config.yaml
beta1: 0.95
shampoo_beta: 0.99
precondition_frequency: 10
Rows from block 6 of the image encoder of a small contrastive image-text model, named by matrix and row number. Rows with one number belong to one neuron. Each number is 500 + 50 x the weight over its row's rms, rounded and kept within 0 to 999. All counts start at 0. Numbers have three digits each. After the name is the row's rms in percent of the matrix's.
After each neuron's rows are labels from the 100 images, of 14848, where the neuron reaches its highest value: "strongest on" is what is common among them; "patch colour" is the nearest of a few named colours to the mean colour under the peak. Only what is clearly more common there than usual is listed. The data: short English words printed on busy colour backdrops. In brackets: how many of the 100, against the usual share in percent.
# fc1: MLP up (encoder.blocks.6.mlp.fc1.weight, 384x128), inputs 64-127
# fc2: MLP down (encoder.blocks.6.mlp.fc2.weight, 128x384, transposed), outputs 64-127

fc1.282 086:491462432469456547476564480412478481490433580506496490446610459447530476493448554423509568518465578489593604348591488510525479537529608596440491497510516497454516531538496515515483475521457423
fc2.282 111:458505494583550522493555509433500474447500492562550425545514541562476482519530493455476517432527580452514619402382547457511541570444457403440538459533437490496494511541458521545515477506526511
strongest on: bold (79 vs 45.8)
patch colour: grey (47 vs 20.9)

fc1.350 094:460452553525459539471439447590536514547476607501511570411406454479629489542537570537432530425550538487529481507530513507529526618414500502635578469480465540520451433411430517587452529447488458
fc2.350 093:488428556564445534510493430533474373489473378491515454507446526492588542479394485465629471583474431516558545347507541583471558526579496525497413591550537487518506480500511479480418446401457512
strongest on: the letter a (82 vs 35.4); capitals (77 vs 33)
patch colour: grey (45 vs 20.9)

fc1.164 111:611459504502520488436446548498517539513437433567687420491452513485516432560470516560524468442461397478549479489530496508478486523467509425564472511509391520551387461566508522516531462555502525
fc2.164 108:489486586468527492520537500486486517478453457497553455510501546393414554509551554363547425537440540537480488517561529517560505532542511574562519474471437580529430544467471452468492537439506434
strongest on: the letter e (80 vs 35.6); the letter s (37 vs 16.6); the letter u (28 vs 9)
patch colour: grey (43 vs 20.9)

fc1.222 090:525489521531511586448512448498523550480497511500546531480512528505630537529489563474636499433476541581488457407457441492598479535469526375466545501387448507580514570466508488565472473571447458
fc2.222 098:554522477477491513420487453533505507546530479574478464418584573538541540509474481442493470489467421509476504511539532363422494469521490511465425436486542502429579432463427383455456504480516549
strongest on: the letter y (65 vs 6.1)
patch colour: grey (43 vs 20.9)

fc1.300 114:557482486612495568508542594489409521492502521519531587524564516493493618496504451500507509443472538489488525536476541472487554584514447568432572536475488521577555496489531544537634535622570452
fc2.300 106:508511537520461511477455529503497553528516658452462486548437515575551526560643530486487436510521440510608487578456522487454567565454544505480530454421507560558548516494553553545457570470524604
strongest on: the letter r (46 vs 22.8)
patch colour: grey (42 vs 20.9)

fc1.100 088:413572589567504474538543474482488496598505547595556517541454600572523433541502531579559460557556515489534499544430545452383533572529497531479561418568503367480425461499448498520495526466426489
fc2.100 092:518607503420606412500454474443506530605489598539482554582528513513518457494593510495429577488494504469525532454564419457512485516502463550553445540529546478556506557539564533404509486471533548
strongest on: capitals (74 vs 33); the letter a (61 vs 35.4)
patch colour: grey (53 vs 20.9)

fc1.343 095:544455521419470476569579446522469438562475494549493513437479549514491508586639500459630468603573517573509473514521463503523565558516543555571446466555496499509572530546509473419481527560494520
fc2.343 098:526477541556497543505507448488577465435401490499507474493519488546443487509510516521451499492531482541535561551514593506429506566507516532542493392449460523547531520576401499460553476524468560
strongest on: the letter s (82 vs 16.6); bold (71 vs 45.8)
patch colour: grey (45 vs 20.9)

fc1.339 101:463484547539504564435505461440441476496502556508511514467502511381555514539515481480556527621442498492581530498541502432492594535485533554434497484499434582449495539498519628503433562533453457
fc2.339 109:460444574461507441424527588520451554496380458478492462510495530563599460524532487466451620553457522519490497534435500537553511466474458410459538484497407528585526517484409566522441537477482414
strongest on: capitals (61 vs 33); the letter f (25 vs 8.5)
patch colour: grey (54 vs 20.9)

fc1.125 097:341526501637548530610516561441530491529508464459524519486477520466506523534511540443526438448493556558477631501485507421533475509544605585497469402483487505508522438494583454533547486479390532
fc2.125 096:496522395588456544431473524464431467481454537546470529531565552502515496635437544510521469640477617461559493538501428452584568525452507551514411534560571496545450587504557507529487514480455541
strongest on: small letters (62 vs 33.7); serif (58 vs 25.6); the letter d (39 vs 15.3)
patch colour: grey (42 vs 20.9)

fc1.326 094:609582461565453501469525502545610482498556531501553521490439549453584581534514530511465502433513465605517451431554536473484487548423599607551608486473503558496530516491537452535495497540490543
fc2.326 097:516466527531496509519547578510466398555459437603556566533495536496468494497415550412460517499475517468495489328509477537511491486404504466447536434496539515554505501425490421496418524508539519
strongest on: the letter w (35 vs 9.1)
patch colour: grey (47 vs 20.9)

fc1.366 095:496419530563524489488488447494521536433484510575459525490470474552512537520449560551481591458430467545544451474509469470588504567519488437503521551484562502483565461537522514567547456518494471
fc2.366 105:475508493512538535508506511578536543471565473479442514478515495476526525452536489513557486466548404574546490472425477539508462513508499592539640427576398504470516532493533494586515506483503565
strongest on: the letter p (38 vs 12.9)
patch colour: grey (48 vs 20.9)

fc1.378 103:434560556485471599497487504511507497541518567499491598522530370514490587570511502462469542528477374541544481514481508532527508440477472472479498510531508554537496462431493525487513581549501485
fc2.378 092:593583502491475489491484440502545568500505503524513470579506420483508484454518506540553492463572402476460566396483521567491563516565434470509461413483580507528554461413414572574584512455539405
strongest on: the letter n (88 vs 22.5)
patch colour: grey (42 vs 20.9)

fc1.266 109:461606495569532574579518570375556407519526521504427509614481509570604434452403451509583460563580540490442535498533535515567542517513567518506491534526501525519522437554554595545535542563406481
fc2.266 105:487618541592456547507534490428425475482430522489481501452490582571402468522579563500455457482469507546442462494466424590449542475452500489486476534525522468559480540522512547510516519569482634
strongest on: the letter k (29 vs 11.8)
patch colour: grey (59 vs 20.9)

fc1.286 095:500513552538577522545385459435547442583514534481502487502539488500497577473566464513520564552544560469480561476478533419526496444521541543549434489504357524537554499586450542496429572477474454
fc2.286 088:444553573551470570542440541535537570474450480550565533524473533538461527424629546489423560512507467574416433489592592506554469502492470576607549501443503527505457570448453508556488593577591472
strongest on: the letter e (70 vs 35.6); capitals (62 vs 33)
patch colour: black (38 vs 17.9)

fc1.178 101:470514573539509511432470505501476521531496513462516567524542500517483545536483499534480503613446481550494482467474554468538524545574620545481480461479531500469550523498413579574540572470575490
fc2.178 115:539484510504570480491490486494432530536500546514414474525516471463496483515573440488517478581498516454485523500531447495536430533567447488492497493539480458532487491496478517513428572525530471
strongest on: the letter c (38 vs 12.5)
patch colour: grey (43 vs 20.9)

fc1.38 093:517595527524479466607601529447611396397537533462462460566507616455545511577405502566448426508528493471493583512456426416473447536516479497437457529462487450506478429538526518540538495552539510
fc2.38 100:552532507505527418484464473519487476584557527499505570605466472405420434488531431451478628514357515479442483515559499430415519474536496575494565573598568464514620515491535511569440528466452494
strongest on: the letter k (54 vs 11.8)
patch colour: grey (46 vs 20.9)

fc1.276 106:450524457539562613492507558509455516610399579490552501480530455508506518463507539507523506433540499434470507494561472496462544472558533529535500533512494603618593532489522517545532639510425513
fc2.276 100:537406507486466531474443515422581452463512430447507485392459468488518483497565564449488510460513532575481464519563530572501523444472438559573466439564519438500494530451547531569478553392364527
strongest on: serif (53 vs 25.6); the letter i (51 vs 23.4)
patch colour: grey (51 vs 20.9)

fc1.235 115:464515466583432450514550524546489495553469473456486550537519547501544543587596461544549457622458494497473496485525483503519510538497502366543482561522427544532513567439511440487513558523495553
fc2.235 110:472534628436557504523468428455486482526501536544544542505512459505440449395557575471473459485404455508504382523489500541493523444534515497475430457467432558555445458546467483570511439645479467
strongest on: the letter s (77 vs 16.6)
patch colour: grey (42 vs 20.9)

fc1.351 107:524615566569510473509461605525439476540529451522445507470474459577552476528474531531508516424531430527487567467529507517559548522496486519541504533519502476424519475460597540520467523560461577
fc2.351 101:521560476472517502392479563458510486556593610422457523433434433467481509545435479403550497426483405467560439556375579369486542480518587510544526503517494487520462512533481578458566449562497475
strongest on: the letter h (37 vs 12.8); the letter k (28 vs 11.8)
patch colour: grey (44 vs 20.9)

fc1.210 098:470511529462510487524545551443510494483430583500409507511491501553519476484551543550472513536425496522426442481487554517555473614522505488557616607535551556568479444481495516487546514461538498
fc2.210 100:538456447479520485541550490382519465509335512491576436486472515540464522486542482491469494573442433475576446487506588460384568502506477531492584465447511507590497502446442564503432474477584454
strongest on: the letter e (70 vs 35.6); the letter c (35 vs 12.5)
patch colour: grey (49 vs 20.9)

fc1.179 095:493493619540414416509529439573593559525542476472473518548463527572471478596483441486593471542507429507537483540444482503474594471492631446556461513566551536498506410504510397448492496507546522
fc2.179 092:555454515510531457557577575492559527519493450552456489525565525589532460518517471520452439568497496562583548550543498538492413543490480506528358541432468482476488546559580587495402540490566505
strongest on: the letter p (63 vs 12.9)
patch colour: grey (45 vs 20.9)

fc1.169 106:474525497555449496447527460503469494593555462513543435493474486502486548499513543506448490558518385516502546460429553571520517508544537440568628508432453477515588479495538497499575530504545529
fc2.169 102:505609532383397501496393466565500448481420548579565482518463521539539546449553528492482498472458503417489539638507412601441444478492575417518481509484506468482510510468519544487556493493519522
strongest on: serif (53 vs 25.6); the letter w (35 vs 9.1)
patch colour: black (39 vs 17.9)

fc1.288 090:469467561483526495502516478581478468445465557544460484473529514432429456458386481503482582544590458626506486515488436417477514486546474523493519561465550561494452488417487478537455515487383452
fc2.288 096:516602501485583513552511565419456462554545523555408563517524531561521534475604549571557489585437515562462552606474540414575409598521552551498516481527558454509490493480558472499558480500475522
strongest on: the letter o (62 vs 32.7)
patch colour: grey (51 vs 20.9)

fc1.58 086:493512464514560522522473499468627497521466451529492502523524489507601497530618509539530526560608569528482529466541449534459573485466407483534517466516552481492570437431524530448517530460404448
fc2.58 090:400448527437493594582484500580556520500466567463407497520520541450417498443532507501543437466530556530540454495454548502546452592538545527464508524494450466477509596520430466441454511553528449
strongest on: the letter u (30 vs 9)
patch colour: grey (42 vs 20.9)

fc1.35 117:633499547470455487551495531442600523421563433487489591490400535530550501538567509486496510512422493538488465547480492542516495577552522557544524513494472559466483540508582468558543527555566528
fc2.35 102:455514524593455440456508546521356491481535539509470500612505508463515540515517498441487446403478434409453453545509505521491527510552484462450524448431541524557449479491490491524501503451572529
strongest on: the letter w (77 vs 9.1)
patch colour: grey (51 vs 20.9)

fc1.226 093:423505502403519568499573481461485514544467439470482498544497521472484503538554530529620462489555447518581518495518434555532588557633467656515456525568545528487553542545471502427469533494566583
fc2.226 101:525457550502523570513498475549448451430429596476517482532510551451468559557468538504377502650501531504538499544526568528416407506466500496497491480496522433481503501470484569441467464511529440
strongest on: bold (81 vs 45.8)
patch colour: grey (56 vs 20.9)

fc1.106 108:501478517471416582509598488529473394437531532462492442500459435483580497476548533542551536459410510588532489504491491555525421501453538466485494445483525431524503575627411460528488502560467474
fc2.106 106:516413471535470397403474483489532492407485486456520489492512520497418564431481488447455466502504488521547530451554428456487441545465567510552398493462497460539501551381532563475414448456556433
strongest on: the letter p (54 vs 12.9)
patch colour: grey (51 vs 20.9)

fc1.306 098:480557479523461582488535507558437595515539524510410575506567533434446539572513484571404533477537472474519544468479458545553552541510451485565517507512479575557444553429521481546504530444506488
fc2.306 095:508614408430484470553551478524547446512501561457527473527532459469460571592482508557540469464455416510435450462519524510441539517547455428479545449519613429482565432405610521428575484477434504
strongest on: the letter i (69 vs 23.4); serif (55 vs 25.6); the letter h (32 vs 12.8)
patch colour: grey (45 vs 20.9)

fc1.156 099:441433518507493506554464471407463492571459482504570513491451466466495581550488514458574501537470471545527450316547405518511454616549449552445605459554553495453457430529449455485480579473481417
fc2.156 118:505543553577591588493522489548490402518560506525496471433544574501568569471518559505547483589572615496499489426465627590442501534573491527481552399555470492523468502517567460473488501543549481
strongest on: the letter a (72 vs 35.4); the letter e (64 vs 35.6); monospaced (43 vs 16.7)
patch colour: grey (44 vs 20.9)

fc1.232 103:474566429456462535534433500462556540440498517480524485557530466635550501490557481528454549509477587557518539446571494536538577480502499491568623435433460478537585485630498469508438526569553529
fc2.232 102:450528477475600441492501532487527445603508459551543527488535452468489526595492458524529527427504571536585507540558453518590352515513441522477438504419415583433485484456515543474477414540545455
strongest on: the letter p (80 vs 12.9); the letter m (25 vs 9.9)
patch colour: grey (43 vs 20.9)

fc1.238 102:375449558479482547375502542526439437506535527486518623414541491500486465566535557506480502474484414474506561597553636500583575491499544561460574517497487520487506477458509473567544502417569589
fc2.238 104:597485517504600623517464488526522527480487471455455479521558449488594469445460626486538572525470632473523483528551395576452427421446524489545483453580439480511491477645551532468393552510515467
strongest on: the letter a (74 vs 35.4)
patch colour: grey (42 vs 20.9)

fc1.154 098:589473441426503591542512539626454528544505534594525489536476459585537546550530514577512486485470467451531500492576501410455499341497541508578551575500459450584371511429608452520550554495552550
fc2.154 109:498550566542541469585508465495471531459539494564509454518464539425511506403602439537465531547526496440453462525504486515559477455489531594460574463574452531467474507538573507449494529405497500
strongest on: the letter g (60 vs 10.6)
patch colour: grey (50 vs 20.9)

fc1.25 090:462430547407382492488616567501525501509491528520544535472546494536480564514538564475484541520472402549515413545545518341492534558473490456394550631578457462508561470506501525545533502437518524
fc2.25 103:487452576541562471483462493458449472587536466453425414406479556503481472587467508479502566469464521461487503461506450527582469429409468470548513595439558497459358513429461536563468453516498459
strongest on: serif (53 vs 25.6)
patch colour: grey (48 vs 20.9)

fc1.15 088:492531520545608518580499549523451513546346545442521429436587492451506538481469476493486516435462532448502521449496530503427542440527496591550480518487513509520535428522500555450487584546506537
fc2.15 089:554439461531463548501420474432416452487519478536474525512526509563515454486476591508522502477512517561497599461481353534546570485418517530524424428506488440646546550533529505512435556443496587
strongest on: the letter d (35 vs 15.3)
patch colour: grey (46 vs 20.9)

fc1.296 097:412516545541548518516477567562477592478577534452540509399560553482437492459543524558545504451507534482492571547460515498529528492531492452512538486500474606527431519461518591529441524447511528
fc2.296 096:510473480521488575488475495474433529450447417496420437416509450571474502464529531512519457471470518435434423560553609561474487447469453469497513434594527458495494604489485496448446555548511448
strongest on: the letter h (32 vs 12.8)
patch colour: grey (59 vs 20.9)

fc1.81 098:471450513515530424595535503546492413491486512524477611393574527593617490518601527576564559507479548442424548567591532498529433430501527482538533491536471571457504500468518621511513519582511506
fc2.81 107:413560570485488494440537508493595465521524518560471436537407524512529382603469465508484529476429519491485510522517551437532492492541436589426446478511531570534450421415492557473512496464514545
strongest on: the letter b (43 vs 10.6)
patch colour: grey (43 vs 20.9)

fc1.16 103:458437523505473555531521561590506526533455484514475483422495569457547481580454482563498456545460489551454575542486396520463609577515450457501531491526496568500552512430479436498477544512524583
fc2.16 104:480481428481498501495516528573438471484543512555421500559570512469478499464484582526520512526561543527479519349516514508526461445493446526542458451493495483481432430548510455527519374574523512
strongest on: the letter o (94 vs 32.7); the letter k (36 vs 11.8); the letter c (32 vs 12.5)
patch colour: grey (50 vs 20.9)

fc1.45 104:500530589435435516478568429490508497506514489488526597522470494559611555484570518530551465450593500570579488498522510498569388490480547458513440486536504507450525487546446551568606480571475552
fc2.45 094:533556478479455601487472488485518425423516570494515549596458425538480542529474460590504453468558513495496534493462472459425416569450539492574464528497515566526442455439479545555604499437550513
strongest on: the letter w (30 vs 9.1)
patch colour: grey (48 vs 20.9)

fc1.337 094:574469497522444542510434518555549577516534452468512524476501445625429498534511545607468427497450511484539496487439457507551555585507639467517545486357567453664478514512460544489502517549531542
fc2.337 091:488545397492550422436481466400589604465492527498520481594475546540438553493587498477477483547604502608495401480426495482570467465460502539475409525510558469487428457518551442514521483462511493
strongest on: the letter l (45 vs 22.5); the letter h (36 vs 12.8); grey ink (31 vs 8.1)
patch colour: grey (46 vs 20.9)

fc1.89 106:538562558458567534533526374473526515502484533435557461562521488486431592516471495479563529520579571474601493505442441542444438542475449484531468483574563534541545508500503439475546582565458463
fc2.89 110:448434498530499511547414458513505523550521411496466520444516627477508375497540518466476632499494528474467496499532473537527545532519487410560425465581486506513462527424486503547506547540485492
strongest on: monospaced (36 vs 16.7)
patch colour: grey (43 vs 20.9)

fc1.77 091:434497575549525603542476484511559488551540512483388474604407498604477454539450478587511541474563486464517472495536530460489563561459511501516556568544397611493464518534492543509474548515480522
fc2.77 097:455562621422505488499482601539434497566493455558434486483576432493445601481541491415518399482401525479452561549382439533517490595589434481538613474438454431463511572503498559492541448534582497
strongest on: the letter p (47 vs 12.9)
patch colour: grey (43 vs 20.9)

fc1.246 085:518510517509605536557565446499411496546547584515302561549566533526451609583540545553394459449516512510533593482490499526572522576548574501502489509514537516436513546519510500494467536467527476
fc2.246 105:524558517528403504527507465508381530466503477457598483544435510502389549476588508511438495543516588494498505419509545485478508462614459466475471519452458474542492542536446402414486522519448443
strongest on: the letter i (53 vs 23.4); the letter l (50 vs 22.5)
patch colour: grey (47 vs 20.9)

fc1.335 099:426468505576580557461570522548545468473442550404521501462504478600652551554550535573497508559587457568431527572477506532478509570519503464484586545533557582548540474531454451568509600473579543
fc2.335 104:508575420504512504473543498540504439488512543488455540467612518329542552470590539391542417569391603465573473469497563406547543567524446440482479449560490561503458453491538502548483525534484430
strongest on: the letter o (83 vs 32.7)
patch colour: grey (44 vs 20.9)